config.yaml
train_examples: 295000
horizontal_flip: false
translate: 0.06
encoder_norm: "layernorm"
encoder_parallel_block: false
encoder_expert_mlp_ratio: 1
encoder_layers: 6
fusion: "prefix"
decoder_qk_norm: false
decoder_parallel_block: false
decoder_tie_embeddings: true
lr: 0.0083
Rows from expert 2 of block 3 of the image encoder, named by matrix and row number. Rows with one number belong to one neuron. Each number is 128 + 24 x the weight over its row's rms, rounded and kept within 0 to 255. All counts start at 0. After the name is the row's rms in percent of the matrix's.
# up: expert up (encoder.blocks.3.mlp.up, 8x256x256), inputs 128-191
# down: expert down (encoder.blocks.3.mlp.down, 8x256x256, transposed), outputs 128-191
up.39 047 [ 99 117 148  75 115  75 120 168 150 124 111 173 160 121  71 109 148 127 128 128  50 114 118 138  73 129 108 142 142 153 132 102 117 126 115 170 131 136 131 153 140 119 131 131  94 109 128 144 113 143 145 124 143 136 125 105 188 135 128 127 158 147 154 113]
down.39 045 [104  91 147 115  67 148 140 169  92 136 117 116 142 143 121 138 134 144 145 145 126 160 139 143 126 104 104 112 125 124  99 135 153 123 149  81 164  94 135 113 146  84 172 139 160 157  83 161 128 124 129 129 154 153 142 125 134 141 100  97 129 142 139 157]
up.40 159 [136 132 116  99 137 156  85 102 134 121 116 125 118  99  87  98 143 158 119 113 173 151 133 118 159 123 145 107 137 144 136 153 126 157 161 126 111 199 126  96 122 111  90 144 161 186 102 116 120 136  81 147 112 110 126 146 106 136 103 142  95  78 135 127]
down.40 154 [122 160 132 111 134 164  99 114 140 159 119 137  95 135 121 118 125 180 157  97 161  95 123 139 143  65 170 105 155 151 135 109 122 130 151 163 126 169 121 140 165 134  69 147  95 169 131 111 140 149  96 167 125 153  76 168 145 127 171 126 186 137 159  98]
up.41 090 [100 119 129  98 158 144 100 125 158 114 150 142  91 104 112 108  91 150 160 141 159 141  88 145  89 153 117 128 172 111 147 148 148 125 145 105 169 133 125 110 163 163 125  77 179 164 102  79  92 141 142 139 142 122 118 141 136 167 117 139 122 148 140 151]
down.41 092 [162 138 134 103 145 143 103 129  97 110 137 137 122 159 122 167 142 123 116  78 148 175 141 173 197 137 144 150 115 114 167 128 107 122 155  82 125 106 111  86 165 109 129 142 146 172  89 157 127 113  81 130 156 126 150 160 177 110 134 134 115 166 105 148]
up.42 138 [103 137 102 114 148 118 100 111 109 108 139 142  49 130 129 139 132 156 106 173 127 144 109 148 120 123 128  86  67 124 126 134 120 155 103 119 113  69 168 125 152 103 124 112 134 119 160 126 100 142 128 120 188 115 102 149 135 113 153 124 145 134 150 139]
down.42 132 [ 93  89 141 102 135 120 166 123 126 115 132 119 145 149  97 118  91 100 148 134 179 144 143  78 129 107 129 155  68 125  84 154 118 164 157 120 127 164 121 141 138 118  72 143 144 123 140 145  88 124  89 140 119 124 129 126 138 135 160 106 138 106 179 108]
up.43 063 [125 112 117 120 131  98 143 162 143 121 130 140 166 143 128 125 102 127 122  89 119 122 105 145 119 117 125 102 144 132 111  87 121  97 133 130 124 132 133 129 110 174 141  93 166 162 144 154 121 157 196 114 148 161  97 122 144 183 120 143 116 137 104 147]
down.43 062 [117 111 130 162 143 130 108 115 101  90 113  78 152 135 135 134 138 148 117 147 145  88 146 106 119 149 134 128 136 100 150  72 105 121 113  92 111 103 107 114 177 108  99 103 147 128 134 120 175 125 127 123 149 112 162 112 121 101 102  78 114 122 127 154]
up.44 106 [144  90 108 138 123 131 146 127 139 129 123 128 104 128 141 174 118 108 137  72 131 116 133 131 156 160 104 127 156 117 118 129 167 128 115 149 118 131 140 118 117 151 113 104  88 165 125  73 137 124 180 121 136 122  91  65 163 144 171 175 134 130 140 135]
down.44 108 [157 172 147 150 121 149 123  89 119 110 129 100 165 124 164  96 145 121 113 122 132 151 119 116  68 127 158 129 131 140 164 137 161 108 129  96 127 141 136 112 157 119 117 125  82 134 144 144 108 109 137  88 132 131 115 115  84 157 142 126 123 103 160 117]
up.45 045 [165 122 111 117 112 146 132 137 107  99  93 140 129 117 131 138 148 131 120 115 132 127 103 163  80 166 118 104 128 123 147  96 108 128 115 127 102 111 127 114 150 137 134 107 128 122 150 133 100  99 104 159 114  97 113 104 123 151 122  57 139 128 159 113]
down.45 044 [152  79 124 133  93 101  90  60  81 141 106  81 137 145 106  88 141 118 127 135 108 143 125 157 113 112 112 132 161 122 130 151 185 142 128 135 131 140 111 114 148 132 115 167 125 134 122 142 124 129 129 150 121 134 139  72 105 139 134 189 135 131 121  96]
up.46 076 [143 121 137 117  99 131 132 121 106 118 133 139 132 107 159 161 112 164 126 136 115 132 115 127  96 120 140 106 187 151 147 106  90 120 120  99 105 147 111 169 131 152 134 135 110 144 109 148 132 134 142 118 121 136 137 139 225 147 146 196 127 167 137 143]
down.46 078 [108 106 100 151 136 104 133 116 149 144  93 162 174 122 107 141 109 154 123 156 157 125 189 152 121  95  84 154  64 116  99 110 117 121 141 151 131 143 121 159 117 113 152 128 165 149 141 131 109 150 130 151 153 138 109 156 146  95 133 102 130 143 115 134]
up.47 155 [134 126 131 102  91 150 112  97 118 134 150 125 131 163 115 140 145 139 156 170 137 133 116  93 110 147  96 128 109 126 173 140  83 117 122  94 133 122 126 150  91 113 143 120 108 116 119 143 137 145 106 113 111 130 130 132 115 146 126 176 116  60 103 119]
down.47 150 [ 98 129 124  90 153 118 120  83 145 110 126 134 108  99 124 122 167 129 120 119 125 134 144 200 116 153 134  96 131 128 131 122  48 117  97 102 130 140 121 140 125 124 119 125 127 149 136 139 143 140 145 139 116 106 123 129 105 130 124 151 138 142 153 124]
up.48 204 [151  99 155 121 139 112 164 100 139 128 134  72  83 156 148 102 131 116 126 135 143  97 135 130 134  95 135 150 111 136 117 169 113 157 166 135 115 201 126  94 150  66 119 127 157 127 131 148  95 144 133  86 151 137 148 133  77 140 120 143 142 145 145 139]
down.48 194 [128 112 155 133 115 149 162 132 138 135 144 168 119 100 149 135 142 121 143 146  86 143 147  66 107  85 136 120 119 141 175  89 148 115  92 136 106 166 137 105 129 171 100 115 104 103 158 167 136 129 129 125  90 110  91 119 179 136 156 131 130 154 158 140]
up.49 062 [163 132 110 117 124  79 117 158 117 121 165 105 124 135 156 149 132 166  94 134 126 142  80 118 103 116  96 145 152 119 122  99 132 132 116 112 118 127 112 179  95 113 118  75 154 120 129 116 142 117 130 149 141 175 139 111  86 110  67 149 134  98  88 161]
down.49 062 [122 135 101 135 147 210 129 175 105  81 123 128 157 125 109 124 117 113 110 137 112 146 154 115  98  98 139 146 111 183 144 118 102 148  73 142 101 126 152 120 135  94 105 136 120 119 167 141 112 105 121 144  95  85 129 156 124 122 145 135 113 115 183 205]
up.50 173 [130 103 117 132 137 115 104 149  91  66 169 145 138 123 143 145 141 110 106 145  92  88 126 124 127  90 121 109 172 111 115 104 126 109 112 130  98 145 124 166 156 133 109 157 165 127  95 133 126 129 119 132 173 155  94 114  81 129 129 169 115  80  95 128]
down.50 184 [164  87 129 155 138 108 107 144 127 173 120  74 134 143 163 145 130 108  84 156 131 115 123 138 136 139 135 128 151 133 132 127 161 158 113 153 122 112 135 125 102 135 136 144 184  76 131 126 115 138 155 117 126 110 152 115 107 127 125 164  85 165 104 148]
up.51 038 [142 143 103 103 110 116  63 139 136  87 130 148 126  91 131 150 136 133  96 146 156 119 135 143 125 162 111 118 147 121 106 104 124 123 139 128  88 138 151 102 151 170 109 128 161 103  63 108 162 134  82 151 153 143 106 131 140 119  85 109 182 113 162 142]
down.51 040 [184 123 143 147 119 144 131 136 150 137 166 117 160 166 117 119 155 121 156 130 111 164 101 144  96 113 115 109 115 134 133 159  98  70 144 131 139 125  95 126 163 130 175 124 179  80  93  98 102 140 152 107  76 104 119 146 149 190 147 129 132 156 111 113]
up.52 186 [132 160 114 137 105 111 117 130 154 132  84 147 137 125 163 118 132 123 156 101 150 118 122 128 137 107 121 140  98 117 188 119 141 113 128 101 108 152 121 121 148 175 154 126 135  83 155  97  96 136  95 122 123 129 105 118 193 140 129 120 137 111 147  89]
down.52 191 [114 134 151  62 109 131 137 169  93  81 170 129  99 143  94 117 164 147 156 126 109 153 131 102 133 127 167 146  99 117 118 115 121 168 114 114  79 162 106 122 121 127 125 122 157 118 110 130  90 154 150 133 125 143 143 125 104 136  66 109 140 126 138 145]
up.53 170 [199 113 138 112 121 128  91 124 105 141 147 140 110 145  98 164 138 131  93 157  90  99 122 124 165 151 141  99 161 135 135 109 160 151 117 160 138 116 125 118 119  66  97 137  88 111 134 108 153 104 182 167 121 127 113 129 151 152 101 118 148  99 144 102]
down.53 172 [129  95 123 138 168 146 123 128 144 141 110 108 173 109 143  96 147 103 141 133  97 114  90  96  77 159 133 142 106 113 122 143 148  95 137 129 132 121 125 164 142 128 100 123 143 146 117 191 117  82 129 120 137 143 135 112 143 106 107 168 142 137 153 133]
up.54 046 [114 134 140 130 139  99 154 137 150 115 135 162 101 117  97 149  78 137 130 102 117 139  89 129 134 123 152  83 131 126 158 114 132 104 122 146 147 165 117 101  88 102 128 113 176 139 142 129 140 165 133 107 159 132 129 139 152 159 173 108 157 131 132 135]
down.54 044 [110  88 106 132 133 152  88 126 148 133 135  79 162 115 103  62 136 151 111 132 137 109 122 131 143 167  96 117 137 143 119 105 146 110 139 126 150 140 151 149 124 144 108 138 125 155 169 127 103 114 147 135 110 105 171 115 139 136 164 138 103  99 104 153]
up.55 032 [119 128 120  94 171 117 144 149 108 140 137 136 114  83 148 159 109 154 196 115 135 123 150  97  75 116 121 126 153 171 115  97 143 113  91 128 105 156 100 126 155 138  98 131 157 112 102 107 107  71 121 142  92 128 123 138 144 127 101 133 113 127 104 177]
down.55 033 [152 124 101  96 123 156 147 137 163 114 125 127 154 137  98 118 134 119 163  70 125 119  96 178 138 116 162  98 156 140 102 126 120  99 126 134 147 155 131 138 124 162 169 138  86 139 104 127 105 118 135 111 118 123 126 126 133 121 139 118 114  73  88 144]
up.56 030 [138 111 139 143 111 147 114 110 139 126 187 136 106  85  83 128 100 180 130 112 163 140 108  87 121 133 137 108  96 142 124 117 140 147 113 109 119 179  91  92 114 117 113 140  97 172 116 131 145  93 156 102  92 130  95 123 112 141 167 100 138 108  88 117]
down.56 031 [141  89 118  91 136 158  99 126 155 106 133 123 102 143 142 147 129  90 147 121 141  97 123 142 152 139 115  71 137 119 146 129 148 110 165 135 125 121 128 130 127 169  71 159 112 164 146 113 143 111 130 147 147 139 135  71 107 117 100 115 151 159  97 100]
up.57 026 [ 92 139 151 113 144  75  98 120 132 117  69 147 149 125  78 132 108 125 141 163 100 140 127 163 154 123 141 124  83 164 118 120 141 117 115 162 145 138 117  69 139 177 120 140 142 185 138 151 159 188 137 137 109 113 147 106 125 144 174 184 105 152 131 121]
down.57 027 [114 125  96 151  98 192 114 113 131 104 176  51 123 123 138 156 141 107 107  91 195 147 161 132 147 129 125 132 154  88 166 156 152 108 166 125 155 135 146 175 126 117 132 148 145 157 127 169  98 155 103 114 117 159 176 143 128 142 127 123 107  91 129 115]
up.58 040 [119 139 166 140 122 107 132 107 107 132 140 145  96 113 118 123 116 130 144  60 136 107 154  71 147 134  82 101  96 121 103 150 138 135 123 115 144 204 109 106 145 126 147  76 103 155  89 124 142 131 103 123 110 120 110 117 152 119 122 129 126 121 119 133]
down.58 040 [147 160 110  78 124 109 148 127 109 110  99 134 104 120 124 100 108  71 104 112 147 131 123 142 132  73 130 101 178 157 122 138  97 126 153 125 116 137 145 126 118 112 114 127 119 144 175 110 147 177 141 161 139 106 129 131 124 115 123 150 131 139 149 116]
up.59 041 [136 131 178 124 144 100 128 126 152 131  98 130 121 136 125 117 139 144 112  97 129 133 138 134 144 130 113  60 150 170 127  94 120 153 117 138 123 171 116 103 166 157 127  93 142 145  91 124 122 149 116  79  89 142 119 138 103 141 121 134 109 150 130 145]
down.59 042 [126 122 140 178 127 134 127 138 135 140 142 148 114 102 126 126 114 101 152 156 152 190 135 128 122  68 137 125 146 160 148 113 149 132 164 122 143 177 158 119 159  81 201 146 142 123 149 139 136 123 132 111 148  86 136 166 163 130 113  98 121 164  87 140]
up.60 022 [113  87 122  99 102 144 105 135 126 120 140 137 137 131  89 102 117 147 141 131 116 135 154 149 117 131 132 122 112 128 177 110 140 129 155 145 126 131 100  94 102 161 113 141  99 122 159 110 147 115 129 124 165 126 116  98 146 136 112 127 138 109 135 122]
down.60 024 [110 133 128  71 138 124 138 103 131 117 133 113 148 142 105 130 176 120 129 100 130  78  89 144 120 165 115 113 162 108  95 137 112  97 129 119 138 140 104 164 161 134 137 120 121 151 116 157  80 136 135 123 111 116 146 182 111 112 122 152 134 120  90 106]
up.61 048 [ 79 114 122 103 125  72 161 172  95 101  67 174 123 120 158 144 114 120 137  99 131  99 114 145 120 137 123 141 151 146 139 124 134  76 163 130 121 143 107 154  97 122 117 131 137 109 106 109 113 108 150 150 117 127 137 148 179 125 129 131 140 127  92 140]
down.61 047 [153  72 131 108 173 107 126 129 124  91 147 118 116 156  94 160 126 133 128 102 119 108 115 175 155 142 124 129 119 141 146 103 132 169 139 112 131 140 165 130 130  99 179 146 105 142 144 131 118 102 132 121 134 152 166 130  70 150 118 153 129 169 115 148]
up.62 055 [146 144 121 156 134 142 113 150 130 122 100 132 120  88 113 132 103 150 141 147 134 117  82 114 143 157 119 116 128 114  86 185 107 117 142 131 102 108 131 163 119  98 127 138 160 131 168 109 137 121 130 185 106 138  87 108  98 122 136 130 130 128 117 119]
down.62 050 [142  83 122 131 116 154 140 128 116 149 110  92 142 143 105 137 135 151 118  93  64  82  94 169 127 126 130 129 134 141 132 120 162 136 138 132 130 127 155 157 129 168 170 102 117 144 129 111 146 121 103 144 121 164 133 114 100 142 120  92 110  98 120 158]
up.63 154 [143 114 105 165  90 159 133 150 123 138 151 123 138 179  89 139 104 173 102 111 114 109 126 134 129 131 146 122 136 105 108 124 125 118  54 119 149 109  83 137 111  96  85 118  87 121 152 114 169  97 159 141 145 118 105 123 119 124 141 154 181 157  76 147]
down.63 160 [168 108 119 104 143 135 121 103 137  94 138 144 133  94 129  98 132  71 106 158 124 118 128  94  78 166 141  98  67 107 119 117 139 133 170 114 126 133 134 187 107 172  60 136 181 154 153 118 140 136 156 111 134 148 115  99 140 137 115 117 133  91 160  88]
up.64 118 [133 154 123 112 132 135 110 114 141 126 123 140 136  85 126 128 147 142 132 136 144 100 133 153 128 148  60  97 129 123 147  95 139 136 108 102 114 120  93 177 124 163 139 155  89 115 132 129 138 128 112 111  70 114 136 128 138 118 157 184 103 130  97  68]
down.64 113 [145 124 103  64  95 153 129 127 150 103 135 131 128 110 145 123 168 131 142 170 172 103 141  93 145  89 137 141 118 113 139 121 110 155 153 159 121 196 152 137 137 127  89 109 123  92 119 160 127 127 163 161 135 103 118 131 158 138 114 102 124 171 135 154]
up.65 036 [119 154 100  93 157 122 160 116 187 113 149 138 126 146 168 127 153 130 136 126 159 115 133 118 145 111 128 131  89 152 113  95  83 109 129 137 170 115 108 127 111 133 115 128 119 120 155 156 103 131 125 123 133 168 115 104 134 104 129 136 138 148  86  98]
down.65 037 [134  82 100 131 135 103 180 138 126 126 118  97 148 141  89 120 114 105 139 138 113 134 172 121 150 132 126 134 124 120 144 114 137 135 135 132 135  89 136 102  89 160 110 119 143 106 121 120 149 137 152 142 159  95 192 124 146 140  80 126 139 100 151 193]
up.66 158 [156 124 154 111 136 163 145 149 102 155 102  81 149 136 173 144 110 105 132 100 136 180 125 181  98 106 116 130 171 125 147 119 111 157 127 135 128 111 109 124 135 123 109 118 106 149  90 113 124 117 123 125 104 138 192 135 131 148 120 149 118 167 160 111]
down.66 150 [119  94 170 159 128 128 133  85 168 129 146 140 123 148 147 133 120 108 107 110 134 140 128 114 167 100  89 125  93 166 170 125 179 144  77 125 146 182 129  74 120 109 154 138 143 133 136  63 140 163 115 116 109 115  61 120 127 113 130 160 101 173  80  99]
up.67 025 [130 148 181  98 113 116 155  99 126  83 101 158  98 134 124 114 100 159 163 112 112 161 114 138  76 111 134 123 174 129 124 133 129 146 150 127 140 121 118 122 152 155  90 110 141 130 110 116 131 133 144 130 112 141 173 142 127 113 130 156  97 148 141 121]
down.67 027 [136 127 114 129 139 135 113 104 105  79 108  96 171 149 128 152 129  98  96 116 128 119 131 131 138 102 139 118 150 129 124 143 175  94 133 119 174 110 111  96 131 120 104 156 126 144 162 132 129 124  98 131 139 159 159 159 140 135 105  90 154 109  96 136]
up.68 102 [100  93 132 142 144 121 111 158  83 154 129  87 110  91 163 156 127 153 107 151 131 108  85 137  99 142 128 116 105 179 145 130 156 124 193 147 137 119 132 123 129 124 138 150 127 115 115 107 169 108 157 112 134 113 115  90 123 112 115 133 153 127 174 107]
down.68 114 [118 164 113 139 127 129 129 143 167 120 120 115 170 101 114 152 111 127 147 150 138 113 120 106  85 109 164 172 109 144  89 117 135 173 176 138 102 148 149 136 156 109 189 139 173 118 125 131  75 105 135 140 107 119 107 116  87 135  78 104 167 116 177  73]
up.69 155 [107  91  88 121 131 162 173 112 131 139 161 138  71  89 132 160  90 147  72 128 116 148 132  96 168 153 124 144 127 117  89 120 131 133  96 131 140 129 116  96 126 159 117  90 144 126 143 134 163 155 131 159 153  89 142 127 118 104 164 148  99 134 119 181]
down.69 149 [106 140 149 102 141 141 133  84 123  90 128 124 144 120 158 139 128  63 133 147 158 104 141 100 122  91 136 132 110 130  89 127 104 141 117 125 133 136 128 127 119  88  98 140 145 124 127 129 142 161 121 127 121 134 146 149  78 135 145 107  95 119 173 121]
up.70 038 [124 149 128 150 145 131 125 101 117 147 159 137 127  88 147 133 113 138 121 156  93 116 147 107 112 141  42 103 130 174 126 120 149 130 151 129 102  99 104  98 129 136  83  83 136 161 110 123 134 137 148 131  86 175  85  99 112 114 110 141 116 101 129 128]
down.70 037 [135 132 169 112 130 126 168 174 117 134 113  85 131 111 135 154  92  88 131 139 132 153 145 138 100 121 120 119 138 135 129 127 141 150 209 128 141 170 141 118 133 113 155 116 161 170 114 138 122 142 167 107 149 148 133 161 155 154 110 160 101 131 130 100]
up.71 068 [ 87 114 125 130 136  88 127 135 113 127 109 128 148 110 134  94 133 137 167 121 138 134  91 173  98 129 136 160 157 142  89 141 114 117 146 120  87 119 128 168 160 139 141 153 167 152 147 130 100 134 149 134 145 134 120 122 138 118 124 166 165 117 160 115]
down.71 058 [158 136 143 101 126 148 126 123 110 131 167 125 131 125  72 157 121 142 122 154 163 100 127 177 101 112 151 143 101 136 144 120 143 148  92 100 137 126 110 116 146 109 170 164  76 102  88  82 140 150 120 162 132 113 159 127 111 122 123 129 128 136 156 112]
up.72 059 [144 135 109  95 123  93 117  96 158 156 119 195 104 190 166 111 172 143 115 131 131 113 152  84  92 138 135 142 160 133 105 108 109 147 107 161 131 136 135 110 142 126  70 104  99 114 112  94 114 145 114  98 141 131 136 198 125 118 136 125 115 114 108 164]
down.72 055 [112 158 126 171 181 100 123 164 128 142 127 140 137 150  91 130 137 152 136 125 124 169 138 135 110  99  97 168 126 120 176 151 150 149 110 121 141 102 177  97 158 116  99 123 140 128 100 150 151 144 126  93 120  94 152 133 153 142 116 129 135 107  97 149]
up.73 038 [139 128 119 121  96 129 159 153 105  79 134 160 157 136 113  95 129 102 125 103 124 124 154  96  78 156 128 109 132 151 140 142  90 140 113 142 104 161 125 122 111 155 132 147 125 154 116 185 139 122 100 119  98 116 175 117 158 120 126 145 129 125 174 171]
down.73 037 [ 98 117 122 132  95 110 107 117 171  80 128 121 108 114 100 146 116 153 123  99 150 148 177 133 130 100  97 153 128 119 112 102 168 127 139 163 128 128 138 128  89 112  89 122 123 129 131 142  61  69 100 118 132 117 101 119 122 116 145 123 155 124 155 163]
up.74 169 [133 125 140 126 184 147 141 148 104 136 160 138 147 142 125 111 152  89 110 134 130 134 128 125 112 154 108 117 104 104 141  80 153  85 109 109 124 128 100 117 110 167  99 199 142 160 139 142 153 129 120 103 165 104 155 149 126 121 155 212 106  81 133  84]
down.74 157 [124 150 113 122 119 129 114 147 152 152 138 162 121 143 100 153 119 153 132  78 164 122 151 140 155 149 174 143 120 102 125 144 157 134 147 130  91 100  94 129 138 108  95 132 118 111 127  81 129 152 118 161 125 141 148 166 158 144  92 101 107 171 142 148]
up.75 029 [ 78 109 124 129 132 119 118 176 100  76  96 128 168 103 157 171 145 116 115 132 110  68 138 152 108 155 136 167 158 112 105  92 136 134 122 161 132 154 126 123 126 174 120 131 107 136 129 104 118 139 158 149 111 122 104 102  64  90 113  93 116 144 184  83]
down.75 028 [147 143 111 159 107  90 143 124 155 185 142  95 127 128 113 142 122  99 132 128 125  92 137 125 124 115 112 171 102 129 155 139 141 136 117 151 124 100 122 124 124 129 139 103 148 136 123 104 128 120  89 113 147 124 128 153 132 161  92 126  87 149 162 144]
up.76 097 [ 94 140 124 111 151 119 144 127 144 121 142 117 172 111  97  93 170 127 146 148  95 101 137 125 109 135 119 126 116 163 146  90 105 115 148 151 123 149 151 103 111 157 126  97 175 169 132 145  78 162 141 117 120 129 118 112 129 162 114 119 110 157 190 111]
down.76 106 [120 116 126 148 160 115 121 120  98 131  94 124 143 105 147 131 142 138 137  90 178  92 138 141 172 150 140 123 118 148 115 177 156 147 136  91 127 100 154 156 144 136 130 121 173  98 151 136 112 104 121 131 128 115 133 127 103 113 124  88  83 110 127 179]
up.77 132 [156 135 164 108 126 121 147 121 140  82 125 176 146 133 131 107 200 118 134  90 164 134 125 149 132 127 145 147 141 148 159  58 118 159 146 132 119 184 141 132 153 190  97 138 165 163  96 144 120 172 127  88 153  98 148 137  92 160 129 200  87 104 113  97]
down.77 128 [147 142 131 152 128 160 108 141 128  97 170 149 101 146 119 150 105 186 154 105 123 179 113 117 125  98 108 117 166 126 165 128 137 108 114 129 150 141  99  63 118  65 116 141  74 118 108 104 133  97 116 160 105 109 136 155 153 148 134 148 166 123 127 125]
up.78 046 [ 91 126 153  93 140 111 157 146 111 127 127 174 118 131 134 110 129 107 147 133 104 167 145 128 135 138  94 140 104 206 113 145 127 110 154 106 125 106 116 108  96 113 132 175 130 142 148 145 102 111 110 119 121  80 120 134 140 104 153 119 124 117 155 122]
down.78 048 [ 86 103 134 130  99 133 131  86 155 137 115 116 100  99 112 138  97 130 124 125 163 182 137 157 105 102  95 131 136 118 145 124 157 124 146 117 149 150 143 115 158 117 160  99  85 158 119 141 102 106 145 166 154 116 119 109 133 139 117 101 122 130 114 125]
up.79 146 [139 171 116  96 152 158 175 115 150 148 112 133 134 112 104  73 164 101 158  96 177 133 135 153  75 116 121 119 162 120 155  71 107 101 116 131 136 136 147 136 132 199  75 185 109 110 150 121 106 103 112 118  83 112 210 173 150 149 108 137 100  93 139 120]
down.79 146 [139 126 115 122 125 115 121 121 115 125 118 193 123 149 107 173 128 155 143  82 165 202 161  72 151 142 161 165 144  99 135 133 170 114 146 151 138 133 110 120 133  72 143 116 123 121 121 102 105  83 103 155 117 141 161 167 152  99 139 129 147 139 125 128]
up.80 023 [112 128  90 133 104  94 110 137 143 127 114 110 175 126 161 149 127 117 146 157  97 118 173 132  76 139 148 104 161 116 121 110  96 115 138 139 136 115 113 168 134 158 170 103 118 118 115 167  89  94 121 145  99 124 131 102 161 151 126 140 129 107 120  67]
down.80 024 [101 104 125 136 116 123 147 139 127 157 116 104 145 129 136 142 124 159 129 144 129 113 118 162 148 130 114 152 136 133  81 124 129 127 112 142 115 124  95 114 122 134 133 121 141 154 118  96 131 148 123 112 150 133 126 123 129  94 106 138 118 185 145 129]
up.81 032 [139 158 131  66 114 104 150 124 109  67 116 158 158 128 134 142 183 164 144 144 113  87 140 125 119 138 149 186 141 120 139 117 122 137 145 127 130 119  99 145 138 109 103 184 106 153  95 154 131 114 136 175 128 125 160  98 126 139 131 108 105 160 130 141]
down.81 032 [ 86  98  76 125 150 156 130 140 127 142 156  80 143 111  99 124 156 126 153 153 138  96 143 153 115 125  95 167  81 145 118 125 109 105 109 111 178  77 134  92 123 109 139 141 165 132 133 148 143 112 132 118  98 106 152 105 137 135  95 136 115 165 131 125]
up.82 034 [131 129 127  98 135 131 154 146 142 112 147  83 144 139 114 152 147 148 124 146  71  95 156 119 105 141 155 122 152 152 131  95 122 135  85 149 158 105 142 151 116 196 109 126 153 125 119 107 108 133 107 149  58 144 178 160 125 159 121 146 106 108 157 119]
down.82 033 [ 93 124 114 162 123 127 115 131 106 102 171 171 170 152 115 129 108 159 102 123 135 132 111 130 125 161 119 134 136 122 152 121 112 124 120 132 126  83 183 142 153 144 143 121 167 138 109 136  94 138 129 107 145 110 150 121  92  83 141 138 128 129 127 171]
up.83 165 [150 130 150 170 135 157 128 117 162 104 118 105 106  70 128 102 100  97  98 123 125  90 132 170  96 121 106 115 140  92 102  96 127 128 184 129 131 138 140 106 127 167  62 147 143 151  85 143 112  89 152 126 141 114 130  81 124 121  61 160 113 121  98 158]
down.83 162 [130 127 145 130 122 118 150  95 151 100 101 117 144 123  83 135 151 124 138 115 157 113 131 101 125 111 140 140 122 141 140 116 114 145 155 195 143 156 163 149 124 127 144 116  91 143 138 133 127 184 120 170 132 121  89 167  99 135 144 159 141 142 101 126]
up.84 041 [144  77  76 128 117 127 127 135 154 164 100 139 140 105 157 101 178 141  80 135 138 156 106 114  84 140 136 134 146  93 152 109 164 119 107 114 121 116  69 146 121 143 138 123 120 107 125 128 139  82 152 128 118 150 113 105 119 143 117 131 138  86 150 120]
down.84 040 [136 137 143 128  97 109 131 130 124 114 126  88 135 113 116 147 106 131 116 155 142 173 144 173 130 147  97 140 116  55 119 133 107 139 158 149 123 112 143 101 139 119 127  68 139 134 126 150 164 130 109  96 151  91 135 158 132 138  89 144 139 159 100  57]
up.85 033 [166 121 109  98 110 144  81 132 111  78 107 110 150 155 144  93 174 157 129 132 145 103  89 150 111 124 114 141 111 135 112 140  59 110  81 177 112 103 120 156 124 123 156 140  97 150 150 168  87 134 153  84 133 126 131 112 130 102 128 141 132  81 144 166]
down.85 033 [108 147 106 143 130 115 174 143 130 132 148 114 108 113 107 177 112 135  99 129  98 114 142 126 153 163 137 150 116 165  71 102 152 103  93  90 153 117 110  68 105 115 168  81 166 158  87 123 126  80 124 119  96 108 159 111 114 148 127 122 127 151 151 181]
up.86 122 [139 139 128 106 178 143 145  89 152 151 117 139 144 160 154 124 144 122 148 110  98 115 117 138 113 168 103 137 114 140 146 149 161 144 103 124 149 181 113  94 106 134  95 111 143 160 133  63 114 116 153 116 103 164 103 147 131 110 121 192  89 135 118  81]
down.86 124 [162 144 116 122 127 120 126 112 125 135 122  97 110 142 117 132 145 173 117  79 140 156 142 149 116 129 169 143 164 122 154 143 146 137 121 104 125 158 103 118 159 118  98  90 105 147 131 161  79 111 141  89 151 145 111 140 174 144  93 178 121 141 126 146]
up.87 134 [160 116 133 132 130 126 130 102 126  88 139 148 107 201  87 163 131 119 118 117 113 152 118 155 138 102 126 131 166 121 126 164 163 131 169 108 124 101  76 117 154 105 120 146 120 154 109 133 135 135 146 132 121 125 110 151 122 105 164 107 145 140  82 143]
down.87 155 [137 125 131 106 120 152 116 126 116 146 126  92 114 117 129 106 130 152 147 184 108 118 143  85 118 150 109  89 109 114 172  87 121  91 130 142  98 119 154 113 126 148  70 195 141 155  93 134 134 126 119 133 103 133  91 112 100  86  63 157 131 141 132  89]
up.88 064 [166 115 141 111  91 148 107 115 168 123 167 124 115 153 118 123  63 126 116 145 112 169 115 120 120 121 134 117 134 128 125 147 145 136 129 101 134 109 110 129  76 167 123 134  80 146 120 139  71 119 108 162 115 113 151 129 125 134  69 189 119  84  57 166]
down.88 063 [171 119 100 130 126 154 141 115 157 129 144 137 150 117 128 190 142 127 129 122 125 125 146 140 138 124 119 149  88 120  95 100 129 113  93 133 129 151 125 108 122 150  72  92  99 138  96 136 114 154 138 150 151 132 112 121 111 129 139 148 115 143  96  81]
up.89 022 [176  96 131 120 142 115 112 106 155 162 121 146 108 131 154 131 149 105 183 101 128 144 131 105 122 156  84 119 126 137  99 139 115 123  96 131 142 130 134 117 145 150 133 132  91  97 146 120  99 124 135 139 112 160  96  74 148 161  96 138 130 135 118 120]
down.89 023 [ 98 123 124 102 106 126 155 150 129 119 127 139 163 138 151 135 119 139 161  86 135 143 151 198 150 114  86 129 184 128 113 114 142 111 132 164 124 127 103 108 125 112 171 101 105 156  72 145 128 129 109 137 164 121 159 133 112 149 136  87 134 108  96 161]
up.90 209 [103 135 131  89 122 111 163 137 115 134 117 150 147 123 151 134 172 126 118 141  98 149 126 146 110  97 113 123 187 136 150 143  68 131  71 133 138 156 128 145  89 165 191 109 113  85 129 157 127 168 130  91 143 123 148  89 144 143 208 173 116 131 124 161]
down.90 208 [102 151 120 124 126  75 184  92 114 134 111 153 100 116 140 132  88 142 134 145 129 150 154 128 132 122 161 143  60 113  96 129 118 146 136 104 139 122 139 114 113 113 109  97  76 144 106 106 139 134 112 155 152 123 157 137 148 118 140 131 137  96 179 154]